{"encoder_arch": "vit", "model": "masked image model", "dataset": "patchworks of several textures", "train_examples": 72500, "image_size": 48, "crop_scale_min": 1, "horizontal_flip": true, "color_jitter": 0.2, "method": "mae", "mask_ratio": 0.75, "loss": "mse", "encoder_norm": "layernorm", "encoder_norm_position": "sandwich", "encoder_activation": "gelu", "encoder_mlp_ratio": 2, "encoder_head_dim": 16, "encoder_fused_qkv": false, "encoder_bias": "none", "encoder_qk_norm": false, "encoder_layer_scale_init": 0.1, "encoder_parallel_block": false, "encoder_inner_norm": false, "encoder_moe": "soft", "encoder_drop_path": 0.15, "encoder_num_experts": 32, "encoder_moe_every": 2, "encoder_expert_mlp_ratio": 1, "encoder_slots_per_expert": 2, "encoder_shared_expert": false, "encoder_patch_size": [4, 4], "encoder_layers": 8, "encoder_width": 128, "encoder_positions": "learned", "decoder_width": 192, "norm_pix_loss": true, "decoder_layers": 2, "optimizer": "soap", "beta2": 0.99, "lr": 0.0026, "beta1": 0.95, "shampoo_beta": 0.99, "eps": 1e-08, "precondition_frequency": 20, "max_precond_dim": 512, "one_sided": true, "adamw_lr_other_params": 0.0019, "grad_clip": 5.0, "adaptive_grad_clip": 0.02, "ema_decay": 0.99, "steps": 16500, "batch_size": 256, "epochs": 58.3, "lr_schedule": "constant", "warmup_steps": 3300, "weight_decay": 0.06, "adamw_weight_decay_other_params": 0.05}
Rows from block 3 of the encoder of a small masked image model, named by matrix and row number. Rows with one number within an expert belong to one neuron, the router's apart. Each number is 128 + 32 x the weight over its row's rms, rounded and kept within 0 to 255. All counts start at 0. Numbers have three digits each.
After each expert's rows are labels from the 100 images, of 14848, where the router gives the expert most weight on average: "peak on" is the class under the peak. Only what is clearly more common there than usual is listed. The data: patchworks of several textures. In brackets: how many of the 100, against the usual share in percent.
# router: slot weights (encoder.blocks.3.mlp.router.weight, 64x128, trained with AdamW), inputs 0-127
# up: expert up (encoder.blocks.3.mlp.up, 32x128x128), inputs 0-127
# down: expert down (encoder.blocks.3.mlp.down, 32x128x128, transposed), outputs 0-127

# expert 3
router.6:120128147117192150144105161137124086153119135126109137143121121120117161132101143131255142128154122076130117087126097138134128130128103123149122085110121103113163087167114127137083089104129115123102110125124093091119155083099111112123182116137151255121118164119104118105121084105142126124095115125121134119098095088119094119077141113151132111126165147098109131137000101123133118126135
router.7:128133094121212120134131167122103056156132143117115139157098126106126124101135134119255136131109123119131116075076088135167123139130139108161130084129108115086173084192116130145082094107141105149128112124110100101134114069159122095156198101150142150128115167111139122118159094155129135129120125134110145143132090072098116111059133122184109106135219161088096106173049135143096118139153
up.0:189064089114116079113131199113157137112116122197078098120095105183151123115160127087104182101162094129149111128142164079188109128115065120136121144143156144117132127147132106099134118164159107120145135112139104104080123151110082167138123110113152124164140093129094105187117129081136140139109095151150156012165109099135169150147169215143153089127127118161142203067148154167163126093128
down.0:116129156072151180130135045144102140123063146077122167157146127094057115160082159102103098147133165142117134152086125152116169139146167134137139100097142106104133165035136125135120084126130123110123172137115175168163111138137122126118038129133152210127109145164145138096139127184108139140154112125102174165111112163161129081139123091148082170158095126120127080165063139110077169208156
up.1:144140132149104138166119151142166196125071152173144147088094132105131071112065074100097121171057152156140182161127146083107126145139108089077093117121101095090108168118109142112141136130110139115141150114056211189150128156176127124110143152127130115132116112124149157194165124173149198114184100070058117143136102174104107186123116091134163110137099128185159172092129165141131116142162
down.1:141115109138149078111142145167088126150123122115111110181082152117119186102138175158164152137138116141144139144095120129093152138115123130158110124151147116115147130200139098103075131107107116126145102155108124176146114137149138090140000128130119061134075147117141147131129157156127114119151127111109138154139132142135161169085116181174116119122149107094133131149132105136110111124166
up.2:154136113171066113080150065151131209120148128069116162120180118107095121150097116117062167129128129155095139196110136122119154122148127125115096176124159098178113131054155099131164107172099153097156152189105163175116141173148162159157050136146101069113078141085142129127131185111104105115160157083157124177128150180148133133144101181110131182117073097144172120134180154133148105139117
down.2:112155098158135099102111143140116125148151142119107146139112140117103160110132131119182155129125105148135157120096088143166121147127131125132125136150123135117144128166127103113108115133115084129124110138135140142123110125163113103117000129150121062121098156121148137135137148132158121102163144139133153142150128111133220151099118171157120126118149125083128132150116125130124100112183
up.3:086107127081089169097134143093159153097163116119143182143145074162135147085064102169110153150134148126100103157182171118179070089165137108199137107084155113137128106085160143146140161150106203142141144170148087142116112148090162118108092094151137163146173122158057112104157167093188125100117122138095073100053133151132172131112075135126097133153077179099110090089154141106122171149102
down.3:150165144153116128121175145159099148156101145145153092144171159116148085170085114066137112168130143101141117173079096149092169185113141140142102143110135140160158138113078109129113103090168086101100100113132139081153142083180125159138255168115125096127116137083137121137154116145099113155085133094096117125174112127143000121154128113141158152116150106127133137113143111109168122093102
up.4:115113093140155097134170074137080102143122128127160155107139113097143138185155156061144090106147124107041101097112166183164136187146195134120129129096089160160108203131100104167132157143073173145105120123157190167139088158069131067137108171135159155105159133089121134112128105148126107102105114124109122151090090151086120143152171051095115160147150135151095066164094184085095118111155
down.4:142135136107086142120142146110164125042130035144145109122109146114122141073121133153103148106115145108178117162159147083085127104102096130143158152162144079104112098113166145105119124130132138118128135122087114097132135125128134173115255096149115133146119136140090102135121143100109121128135123132146136103133192136118138095126122155128146108109105134112135144133195098145135134141094
peak on: plain (35 vs 3.2)

# expert 0
router.0:170112166104136144136146151131110096155117216135083084117083142142140143082088143201113186137158105158149101105088100079084156159075195100131119132178108085117144117201105131138138139109143154117097155126102123164202123109150136176087120090149146115123132107168158094122177172110108108153128091111130126193109075139084132054134152135167182127082102110108100055098092114158105139135155
router.1:168166072167115109170131134124086091094109081165159164123149146124121083132033048043163116147110133118112131085144118161146167135143129126087117144080145113078096118098151091133126060145100143126186136145091135099116149177161072125185098162097140140186151162123086207083152106168126145085168169135133123136111148090126138153080111137080103137158190127148129158154122129159135115142135
up.0:155150145133157097129118064143158123149201118088133036093119157131068134204179164119111051120114131174082108160098123092116117132138147210092135157134123054157090126149189144153119140159145128140109108112144143155091129114077136133088138165171092059123164111097160087103081116080105161120140140111089167121113149160155116128181109096099151124108148124121129149133200156137102174110115
down.0:102166146080118132091114153125167146091159143122169074130073075113112143159144135162125111162108076176159154110109127120090070149101195111131119104111128155169195154106131121106145139113124167091063085088134160167180142112153129124132141103154141150129163078164151121169192170098039132146072079123166173118071124154096144126094130081161127117108134174073106179115105130137186077130122
up.1:126142077148129084117110094079180175110131131103125128191086109162166096125149150142131134119151101137151136102118144126098090094175103122141119113116154181114067134121121148071160127119145082189164102177177146109096106095158146136119126101118093100093138166148105175191084181126142080154111121170178128075152137136115108112178154154083095130126103096049117140202089104135158216194128
down.1:156134130076164139127135153106111141151082141133132142132152122136152172161138096156110165154105153090111159081086162143090156092132146125102176125116098140145121130111148199184121098121138197133106131124068095127139130151080032147145240107091135114172145137133185151138160085094183115130064089139107114129141115180078054139086167099163088100088122092157126095128098118123145107106084
up.2:117140125130102191147149173096104150130109097145149148089156094119128107090156196116160144144079152064105047165094109089082124116168138121161151123150098072125169141120145129162081106142183119117123157167037125141099088127131150181133125139104113164145147085104089112145174106103121124188117124089141123129130088130114142080065121162147157146183145117144107189131126041215117109096129
down.2:128088098155108118127057120126153143160177142146101175160151116125121120177150087124061094082153089175195196121138116193193051104159035178098088157090129138138110161160098168103156148113123113089128140128171106149151106148133167116111183103083098099146132148130138113110099134140149100114178121151114122139169086140119120148162127155121089161113119118091147085129136222077132154142123
up.3:158097184142071116102109143081087174113133110081130089113144124161111104167108139151118119134162139050151072132145151029158123188092180147126159148131123145175149178135143137133166161144179104167108140065132146173135078104183167165107083086177106093126123126138106106138107145124079172108135136137165176158077085116112116085187118179091146134123168116118138146101174118133130101184152
down.3:151158119130104144127120137135111082136188148129107121116114088116146182128156132087094126150030068168172207083100118122102099120151062160149149123160173112134100129160117129143084127118131125059149129116119169105172110085131183158095237072153130142170130072133165141143132158086112104170149109085118104124144101135163137165153093109098135130142191153166160063084117107129127099111151
up.4:167034121189144103161120181185064183169105113129099100067143121119113063097147138155124125123131155123145068078111074125116140111109130138122133138105069055100152110109185136101105064125128183122167102136121148137161109136135176114146099135150142117171059123116131111139148088119170102090110171114159135111148136109130147114078101150110186154175125122107195196134162137151090092145115
down.4:125115082105146132126131084136147083142141157094140120122117136097140095109188124114137138127080111176151138204200071091178050131161096168155102090126147120178137148085091103179092121117095157111112156106135130139128146106144128131127078130155151124061150162103233086109064169172122158111157124076121058195151093125110107157145107109107170133196135103141124106143151136088111136113141
peak on: checkered (25 vs 3.2)

# expert 23
router.46:123097114146122177127128129121120096119079133143111130076159122086150156124143133070149150104103152071084169066123109101097161125061131120095125124114121109173100140117171156144163098169128199048188158121101154137098136114158095096169137191124158130144165095161087112116153110170181102079137134094121173182080115150116150112057120147167145147146150048108123163163177152201102123122148
router.47:121107125154126144136180111075088093172101078125140167099170094088127153121137111107121166120120166127123090114087169108115138139062121131116158149142102107119125053133195146202134094165145133060203148137064149151100093148115115128146141156084105104152075077089110142179129088139123141113170130068161121143143115167194178132074119123103113114135189083163152182115191144158134134095134
up.12:165099097118156107050160062094166163116113127070109079105095120117108115152232142150132108145152146105160183131163155097121100144122113151155115057202104124179118156100166236152152146116124087102116107147115124151152112066122116079113136127143147090107091118171140118136124134108138163121156166091069164151108125129178120063127149083158135150150107147091152156136131159084105091120126
down.12:108147117147079130125130181143104088125199149147123144142117096105069120145063158117074129085176113164112132149148152195177109133173119125186078140123186187124118110114130056084064162084127104116095140077142121107111134154170123125162114192118080149137132146046134109117077134150178109136131086133159121094126115135064156129165145192125122078118132103148117142117051157098141111148133
up.13:142130181099093133111189125123149154041102175144084147139084180123147154085090093165119086148137114113217140179091140162134136124145116139097094234140117108091142173119107179071128099152090135158094158138142114117134122140187133110130107110107110135117087157095103132142119165135103152130131157170101079121138103149065125131160133052185143169112094185086133124162122125131178112177146
down.13:156144069129175103105123123148148157124220160118148132123103106108128141132102122098176057120175139132106124168102157116155119140152101161119129120173129137184055126077124193082140183065158138126072137079161125094087167149131091142161060194145110085095146098120087099100136101122110138151147159154146140080141093157134171116163103175090129098096090122113143120079112155157210139148134
up.14:129140133150168115102126081054105121126203141121156093168115147099134129193175149169114080119154135135152091145070137172043094129162134157071123169093119103161136123155102124110124125071091093117099122095191161153139117137066128179135122139163092133084097149146164092109111175129091131193092071146071090180174167119112159118173096129162114134142129117112143095169123126124085112140067
down.14:133148100117175171097126116133118161132154124085138096150088093125064122130105061099154161120140144155148117173131130242125051125178094122171133116127158086111108152069113116109109144081165138147128104131135103087120125131133098165173109112137069160089112155110171118167089141196094114128101081058156160174138152190132112160170087169151160153137140131153109150109128118089080094177080
up.15:156128106159114118089159079125135136106087116141167214255131117153119125105121093107127132106156147095153065137159147094124100122172120087116135134171117179151102144088159145154084105174063127133152127093135100128181093144117100152120151097169118118117155131153138148143095124156134024136139180129158059088175069125130140105107139124069145151114120151113124103180184179131149112142151
down.15:123113154135134143137134160105156155066154105128100095105097188120163098140161155133093123137133116146147188096129059151117112155135079129125003123082130082126110132095137137097096105116189176142114174093120126120097106165100131158173159152117093154135142168134135099124110138038102198157145144152098151094107167118100050058173170116148135103130168136146162152126162145117177098097157
up.16:135154175103136130164129112158144141095102159134074096129113061223156112164158080126119125156179114056149207163141166152134182133170121101121085147112169139116126136132080102123131174092154122114097050094121100117117145068131135046145126128163169126161143117118105082145112099105126156138082143176150111152146119119093104154140115071130130096147105216147103131085158128176141171156100
down.16:125154155142169140146109201110142105106173138138122171109107109105160171104096072129168106130113097105077089199088155166163078116113156115136134140163103084137139102118144175154143080105048133128111100098142150062134148098135142098100167125183104126075144081112191118154141117152098105104157135131112094082108169181157122125109099146096149176096115100092140171106041164167123096103204
peak on: plaid (95 vs 3)

# expert 1
router.2:117174141128117129157196158176158154113190151076151085149102141093077140124130177199058110104170082166076104183097115118113121148154107081123072177206160112139147113131088157136151102138151106096117131154096098101109168071106147144155111134155069131094071170121116083174138168141109077167115115162107121163174130137144128070132135154139143115146081158088074112135138100140143149160130
router.3:163190122128125109151146144207176135145129131068092110138093170102092107145122148197097109132122087144051128129106153100104090154149124120142061144154093099132122141125092158131192118111200106114117106062152088113135165060092185166150081127133110090131103137124173144196097167142133137170088124137114085184132146152106103112174133135124161188132062124094160095125150118150119111179105
up.0:159132180101142152109153137121141087110062149114141090069105114096149105113136125114157105150119114116180187079093093099142142169054179101093130114162113127192093163151133117148128139153126125096155076087129171130156082085102178053109138115220147157119113142152146143107155098142121139124114093100100142140121088152115104075134095108185157169184186114145172137094126159184137066173157
down.0:169139101082101144113187133166064113110141112149116110090114178162128166114208149188139146154086178129087111133137143143157088113183143124134162121158191118123076127135104090112127133123119132146099133128117108158122182175181116127102166132063108144106088131099128185168122181083130166130116086176170154119105121093126102152158110139101131113147073188126065096100037171146119117065147
up.1:183154157096127137122158072143118124116132152164161128139136099136139122138083060075139120105155110161097095124135158122178084137126155140102119113105099091118100158178144083110180142140076161169095176136110093142218110118165097124132141134117165093177195068109134164105115097139168172094141130093100066137089108166120137158130122089133140162072142116158117146078122248157102122085153
down.1:085139140128100143118135121143149155194065161123170141099149114118118116098113112131150107104103186133112083235138107116126123090125138147175111090094154092112152113105184157145142118163124137119134161110140121142107146150099057160108099148196183105173131129137123167084054071119174154124127094110083130126054097168197124118128096081180139141173149032110131142086152120127116124101141
up.2:097081128083141178157097133102092090169115119169178134069107109200106075112126125103146174164072160109164174080194130130117119142118195171086208093139163140131147125125159079079158103119100101096146139151108115078129110156182082122144173114094193118183087146150112148106121145149108104093140126108137148134085133130124077073172142120152091168117129129174138142100113168121131075093156
down.2:092148133136138163105159177113135146164139177117151169143097153173151149081064129128121146130144166122100126104103209148168068087165101146158113120119163134114153131133148136186118087095087116207124121154127139136106123109203098157107085098147136156115152093152179070099115122134123119146079030157121088134117124124075154092148131151140141170072181098097164131073137149071075106164155
up.3:095061133083129145185136145131135119169068139126100108092154132166154107124123147148109181119128179112178122098189155115118119066095170111142078131156106182155143165146176103139128095138103158128133092142093125145214106073145133116129127181082125091132075087181114103129148129126094133114169155112127207154080097156143181119094097174105172154132064104135157151114096093179093092119175
down.3:166084132139144150122058105108110053101131141145117116076134151084184178102140103126109155117060112152108122102136101140099127087118126097107187114158125127144056078175084144130137131101130092164127176189113116113094140149126090166115189162147178111110122165109125191093111173165166145155104135118164074137129124134103165145107124072173122112181081179153090141181128192135145139125058
up.4:152147160192113122135126090108139118122082123173134132131156146100122235149113098082172118124111129150096073114124104163128097084174136120105133095063130089108077137156138123139103129070126175152137200109156163130160137118124083123156145150175096148138136078114099171127135163210143115104144122093101174164095102173094161204089092106078099134153174064100177136097129113095102093129126
down.4:167119088099121164129167087135135143154149140134180141173143086176166161152149116154073112069142174141160102148116169133176167154162129131115119180125160195142151087093141114106148120129112074102100065121140040163163128147078088144148208149153107127108131159111143123076126102087135152093156116160068098114169121133153087080108158121096106125136081127127155129153043154113169086094178
peak on: crosshatched (58 vs 3)

# expert 7
router.14:123174135135098132132146118180154153131204133071158126158053070127080111134104101163100109114147115114090141152079168148188123099110129134131109145188143117095094132115158190101117073135101155091096150164123114125078156108148109124175094121174075123092122142132166093141120107161073078114147119118123104137160144207161114121098127145109165173168086184096068107146152097170160167205152
router.15:168152095041130123130144106179119133132183159118149112155096112170126128167144109165126165160121109122108180122113171112162134168142151114128111110139101118149099132094160131086128090129105149081119088112110090130123133100126153108140042118151130056126109161124165089060095132166117147152083118112124144138120121204175101044137205204150184177138099152112086111117148150145131180201150
up.0:148183187108157182111185142108139109084147109050124113140128135108127099132181135139133108084136118145130139145084161138073134147154108094135115162145166130152073150124098146118103133132129116116095108077180157070122120093114212111072111126138139087165156098087132125181107129082137126176052194132130106189120162174139119078128114116062149156108128111172111178109170072177165171132117
down.0:118144085119215112093122153131107125138100134195149117147143135133118151171153148171094153143101082104146101135172119076092199113107119141183144175080123147091118135132083140100113152079105140151143075113095102116123145142096054105166208153156134142132147137128186198126113120082130144076185184093148120108173118046108086163092136114160130097129156138078165092130130162119105081105117
up.1:116087131143114107135122113164139149133135115191095104154179154141152115114161109100148109090115166157114141117092060085151095141151150130138156107043142173099097081101156099155139136134104171148090159104131117138091157128132144128124125148121194102140113093126179113071120178096145161097138103148147104080117151079161130153097101120137196084129251076111172156157141077148065156065103
down.1:091046105161138056183142146125152139121098108146108119090089155087148132176113143184090160133141147111095114127110094128165120082152129123136166109171091122128099130094137071173149137147062180168059143145140104120136158047132131127134102102143127119131198109102158143181115103197174146173147141099133155117133160163105133097136122134076169143098132197106133144114093158117157045092081
up.2:094106114136129127177082148126088186129141156096102186165150172062089139172152109145097116125138107150057120187095079159081114127177146133110094146100136119148128087074105123096144158112136183151128138144173126125096104087208152164160144151083133117117084144123098125137139151054155162117127152145174161179139136037110119133144153104097169094134183052158148117168133100113138114084110
down.2:156107105123129095104175121147162103138200114123109148072116179103109094175089120095158177100063142130176110150193135084103136109125090145153126095160143162102134094130124145089132110125163117135161142112085139051097157115133134119061151080169096124178142131148160131122173119146088110140211181138135147101094110118100085166104133149089127068151096205134172134138079143132111216104136
up.3:117074134048137096146107169117092094112087147158166135095144146094088144160124130090103146125199130159147147166139111109109138139120056169127158125165073071078100127163162091140081178139093131120121107136109137165119120153103107150125135138137167116200100116200145153119116092118135156086176152082107209097174142159157172102194141110131149148133079134165121152139082159181078114077123
down.3:105187149131105163161115121144114095118109089126042108112142125133166125102138167189139115184146127154147098118153187135152035111168161126131130119100129138101090157142106116139170124159118123083148163162128120106127163154164147111174127083153093185093122188147056090108138135079106189093048128169150058104123169167046127134163160085128107159106111110116140121114117149073112133144119
up.4:152113179191163102185106160098130071129059115164129077125125130152213135112183148125117071085151139147107103097101124069153127087093151119125167129130146131145132151149097125163182126201163113103128146155151129047169189137100161149150119153118168130100142125145130140127115105079133159096136065185120066065113153160152154118106059098162158115118087094122141104147142134125097092096114
down.4:153134144155090110166081082149086107090148098178162130107108156131148118148163187097115132092112096157129104080090134092188123076094116074134143150145142128192135149155140218148076108161135098090148115136109126116230147186137118139162179117094163134105132094121121102156077193138144131164089129102165090134142157139105127157123102162108183077127086145171096134097102190123149107079135
peak on: looped (55 vs 3.1)

# expert 5
router.10:155155124131129104113168117176109195177108147135128158129132091112141159138107126113089125136066158122106089138083120139139186086107066115168110058181131164112090078125138117216137162158128097173078096175152156125165089110096137113144091161131124074100109171134118063190066146140138126187147081154127118130121074124125134086157102117128073158153155159091156135136099180183135155160148
router.11:157151116157129108080182143152169159156111150132092141132125097103169159116166100130092168161047123147120141085106073111176131074120153129164075140142128187082121125104123114215134194115126107137126085154094102118130115117072159111158117065167105102113110126116110102166116097174118151158090117118140171125139126088202137055117184123071158119147061096151116134142117194120120164174131
up.0:121141122123099085158119140162098076144131111122089149082129159129137166171085105098155174149125039127126136118151137104085120159124149141142023148144117102114119183114103107133142144125155086143118154098148100165118089124118079173116125137074118146178171051087126165091161107161103189113134166095128046193171120127109145140177134167121107156098129109164101177122104137194176167117166
down.0:169111189096129118150117076083151132130105150125102093193115143112039093089148116162140141159106094110114111149123150161105143085124164137159127108108138142118103064089154166167115137092141112202121142152103132155167141123232115162121117116146124162050152114178129099164137162107166190150111104171170120108107112162086121154098156054121124130099123140175146099191142165083100078127099
up.1:074093153068112103122090171079119074145128123117130156121172170147098135141098178162183104147079117143091083136151139198118123146112126113105178121096134153159088184096173147075095141158182127167156149133167104047143056155103116134093149144095096064126154073158148155102122097100125108086199169134144104099145120112141176164141121107123109141118156100108110099111210123155152103126101
down.1:124065123132135109188099109144154127079113142103137068133142071187140131189100119146052124133167119130125187163153117137131176106160162128162173100147161075068139097133081095161091076136126171086121094093153189151151214154115111094089140148127129111081125120213129125088161140083107156185140150118089148132093099160139116120157109177108090105126142132151152093143139109166124136097083
up.2:182079170127120128133152113145090143154124136141120079076123224148188106152104137146089119068158170102093060145096079113147135140137141142128096111122155128131099121092135073137187110128111167150101114171110115181214052161138151125107063072111132136109094165189140151125116125099193110094137111149156128139098118147129134144124096093100115156108116130103182190082150153142159156130071
down.2:151128153154198117140072120118176140152161130116114105101152080109114178148174105117138138091111150090142174150185117086136152128107161187040103159160063064138147112088130139183167187112120152150129143147129146105115154110158094080180081103181099126129067101119149167114093094138136144103140182138067133090126162120104145151181095122140172099132081071101085088146090111152096109145135
up.3:098132122227101137139101120116169157101158114136087083144149193186125125137107149139140186107151153146171071117102131149146107138164113086115088070143172083157120158092171149113189076158114130127124126138124087141163155147161122110137177160077142117116118104049080155118164148100118125104173100166188149131154136094049119170142054113135142131116172109116157114169099094078121092141099
down.3:105143127177127158134083101132138147146172095172165114116127173069084125126146145132173134122126092092186153074163141150106148113140147178120156156138128110131129083080091124096146133101108145077188123102111188088152085110102139163191184121125140159137169153163136138151146138170078123194136116131189080125039145137079074160133146093140145084132079107157074074187110131083130131101099
up.4:113095133113104119187093139153135119131213112109150177105160164197095120166147150138086153146151085100181059150116081163124128109105137158086136122131208029145114099082167109112158108162162122176163146167117128113173136116126122102186143101103135101196104108114102133096164164129125131120159175111104102109118160105123102204169067090060131147140145137129154113158102118103146118114100
down.4:066101138115116112191114114102100167094124111121120165118134094172087158169095139124135109141134138139183090143127133139115141062098145147096213114156206122118150099053128117071161079154106145143134181122122133103128148139140102138084082181110194119156091151168167132064102166119155101128165158128056093050088165191151114161135154100151079121111141108108121162152128124151142142092145
peak on: triangles (34 vs 3.1)

# expert 19
router.38:145130096166054132126162161128119228131122105067106160072118104118152129134120110102157105119155108097131152140094152157135083082110105064175036161147184103124112139142156085177159140106154127157154154164101168183129089111148114075183120191117148091175123159088111140096110140129108116144123126125152176156059136136060092121143155090103152153140164143156077138173132151108133145152101
router.39:143103099165075127078146161128105167175094103066086126103157083127124167099112084122140090175112089132124179057087102141123161144107116157145100097123201111105156095084190116160128114157184140108186169181115067155166096143130170081170139117116142101154140127099110168156130130128103123156078153119163136147111114183149111123175187094111091166144113137171054155169116139127172099140108
up.0:208157116127131154123076131088115104119063108152151125132111185112085073132149102120148077111170192127075095110142145110155063126147151162125170139101077079133112164178055132147214108134197070164122137113158129062147142157147098141109136118165149137089148163089191148128125157139117144112094182151150131098137136100118090100132088111162135165125147092148152086123117145095135073089152
down.0:155124164149126085080113112131085162136113104148176159111078100210127154136142093173132152173060128127172075141174101173165118146142153149166114107156148156176129117095152119078085155140077091103143164147124155192126107119111153115146117170092113183105096143165124096142097078168158173085140056111062104108179105079116103106121128153181073143153159162109170156189130119134130121140115
up.1:078132116110141066176059128100144152118135131125137143101061124135184126166134127200125133134094069136116133172078134158104141155196096138099094111101103049141102096110156101059103150108083100120105163099193118152122184088128111171113108194113146141063138141144169183086147120133115129188077146163120123099125146123123135103161155129178159176099143143139162122122120103141179107177090
down.1:147089170108114129124144115172131055096109094141145080108148164150095171120138129153129193173137117084145078119109079087161092104135183142139139098100091146140164099144140157160164149214125101107154133192081117071140177184087079092143122118138153122153179115116144060152075138112150098094105158158168116151143131202110190161122133149069125124122104110143154117124107121098099181091170
up.2:151115186105172137101144125141124082077125114160122124133145149130147086167112128062145119089100083130134119144137144139196189179158054074077140107179170088161110195101103106103098144149111131093108097156118120176160141116149155095138146162169131107161174114123121126102159065091127111076088101123111081087193141127133130160097059113113144155123117148131187175144107162193079106166159
down.2:141106132090145057183143101138157151071131119173094113115125183093091098076139195126102161118186086136082167179138112133140108147164102184108165102075100173164162071104107113119120132146134143149126161122141063102150149103131151156171093142172186099165147135094111095136083193155035146167133106165148168099122155097127069129158105137135126072147128146150099128163137171109132130101110
up.3:114167106070137146163112120159163094108118136177115107073151071141181182163081126128109205214110147134095110181175086101105192084081099106136072109157114141118111106111143107103169187155105148091095139121095101124113137102089107137111097147119185085167123101125125166093160160135082165150114137159134153107097108148133200134147127171136161095133167096097151151070144173108101147118176
down.3:130072165110154183135048144141180137093124118146089111144048092140176106075120092125100055089135117112125160132159211199144154129168150104139111105096158105113144167134129104114140157139110104145102131079065116149127132074191152139115211157142124118170145126102126141132145136144130075118092168080112138127118112154164169104105088161125160150106181090102180144095091152141106096104165
up.4:118169171138146155097088089192172134111155168149079122119118104170160167186137126156124163180094098116176118128058155154188119100156099175118101114095090060142159141110163098107117113150076113105081099075194163147171141143108145135112119162142137099088119076138181096104149093140116117107151105080163115084126113127133160159111085112152155138099114159072194129094148131128062174176122
down.4:120151159154125133104104149193078113113166149172135139109145172070127167156157170139101145094087164147128119115114082125170096152111118110090079152100115132112130114092102128138163138108104111116136132163184187066133186169065162134152157194108134137131169131145151097122126106144109156075099158165197112130147088164114128194064122122051131089091146178087155084107088156145098168162183
peak on: triangles (56 vs 3.1)

# expert 31
router.62:148113168108151141107167157067077124161117011126087143151152098125134129181134119104157150132143122113123064122097125078149097131096131106101188165110101111158135113091151108196060067139129131164172118124079122117122073129135133172160064189157138127105173160067102147134118111161111084133114206142134109151111106100147148137131134115111182156129149146134180131186195148139125113127159
router.63:132101116121127170102163148066056078023109064137125150184107100091140148124149126125195128141126101120081072098100175114137116124145137148168152182142095131129212102121149133102097091131085145166133111100131109088150099116075133137177073086131156141163159121053104116147146128154154132110088186159146090117140133089119146138132144125134132192183153138154171155184131157161099140127145
up.0:115139179135159164120102118178179129161112131144114107089115154082101073090143179160138170128122122105140155150152128104159124128080103150121131088176132090143146237176088176109142151103124127089082202136169114112091107122116153123136229113127116120177135095122182074074085121071148095133113049146155125170180072131091149092157146124160153120118142143105121103124122120106092121112139
down.0:140124154162148131101144077136143179150146086073176135123151086144147159161123101112049110157168151143083142144136107205162096130221130137113140169059183150088158086114154136164108158128105102143175067122160143098121129098156094068162221149148147091134147136130106137082064176108147142132136107100179095116125122111142100131145115118096129136166086052122144132136095162100134108119103
up.1:124097183114111156133149100106162090207159076118140152144101108149135099079165174155133110122173139152204123142072134107096195127105155154132160076128101124113137091136163097090113129145127148149133150124093145093120131095104109118132106229089100126137111109123101108101158099053098117112158101134133161131127255098081112153086127090099098174103154130087089111136106105098113145092152
down.1:081167092177139107109079106110129090124111090166141164124101128143102139113079098123140069143163132134113165161115121080109139135144096108128156166135139204127105118130120101099102091107072151124133098149146116109106111092141163120116255128065124115142109107107115105107071160122187109191118156125184086157147178176118107142167098161134136121144122118184159118126109154099159169098112
up.2:110148189122162132137122149132124105118131151148099124125115156162119072147099130113117160065190138093172106139122203109125129112107137092136154153119114071139099153060114154210141103195118121148147117146147124145165161118144115177058092131095132168131103123131143106068149175129159119200152162072126155138077119127124177126076104109158110049089087115150118055115133110107212090139137
down.2:114113090162114144135089133131149105166149149084199082142123130116126212074161121164141111125120115117127122113134055131112184100128102113132136131059175132095126118181085143101146135069113131127067138139086124186111097127147152145175209128138167107132136153107105111144121088101112135102159099156084104110167080124141071063155162116107151184135199122132088198118081129157066155152136
up.3:110107099094100155140167146150106110000129255121151130169107121113169082110125107136121105150118136121159118147113168156115152120152091107166084202134132132118107125125150183074179182159146139114160121116147136144129150136166136099125163061133103099152105096147109115126093137150103121143121095112102144098147132111070163136182148115151091162129096176156096156126159091088119188149085
down.3:094136084141130089095103118142086116090182171156135117149183110082116156140192107167154147106062179125159124110109110127157096102068112167118147156133115154202100131060156105161135126126095126135158087063164165060116157155103111138085168113142089175098147133148157128115105094088066163133137166126111154160135135191142033149138149135123139073111117128155121131116117184101173091105169
up.4:097117135134141115197082141140189131129150136138180104079124123168147212104164159149144116161157126091125105104153101139133091086178102154153117073133132122071128080207091152084110180091087119100101174117095152147146183111122085120075200132174108191165127137131139128108157087092140137095098104058108126141091146122110152167130172087087130110109155157082116143122072089115160120105113
down.4:117156148151138111105156140159092093122119123142122136167146089111118088165091089093151102131111144159109106141093136103117092106097130105124112150098151134119129116096197084185113058144164148190165112167199098099074118106149139114173255146102154096104128131129129128104078140161130087167116135188160133097139138126151018108124104143162110132169095085125133117127118139119124173152139
peak on: plain (34 vs 3.2)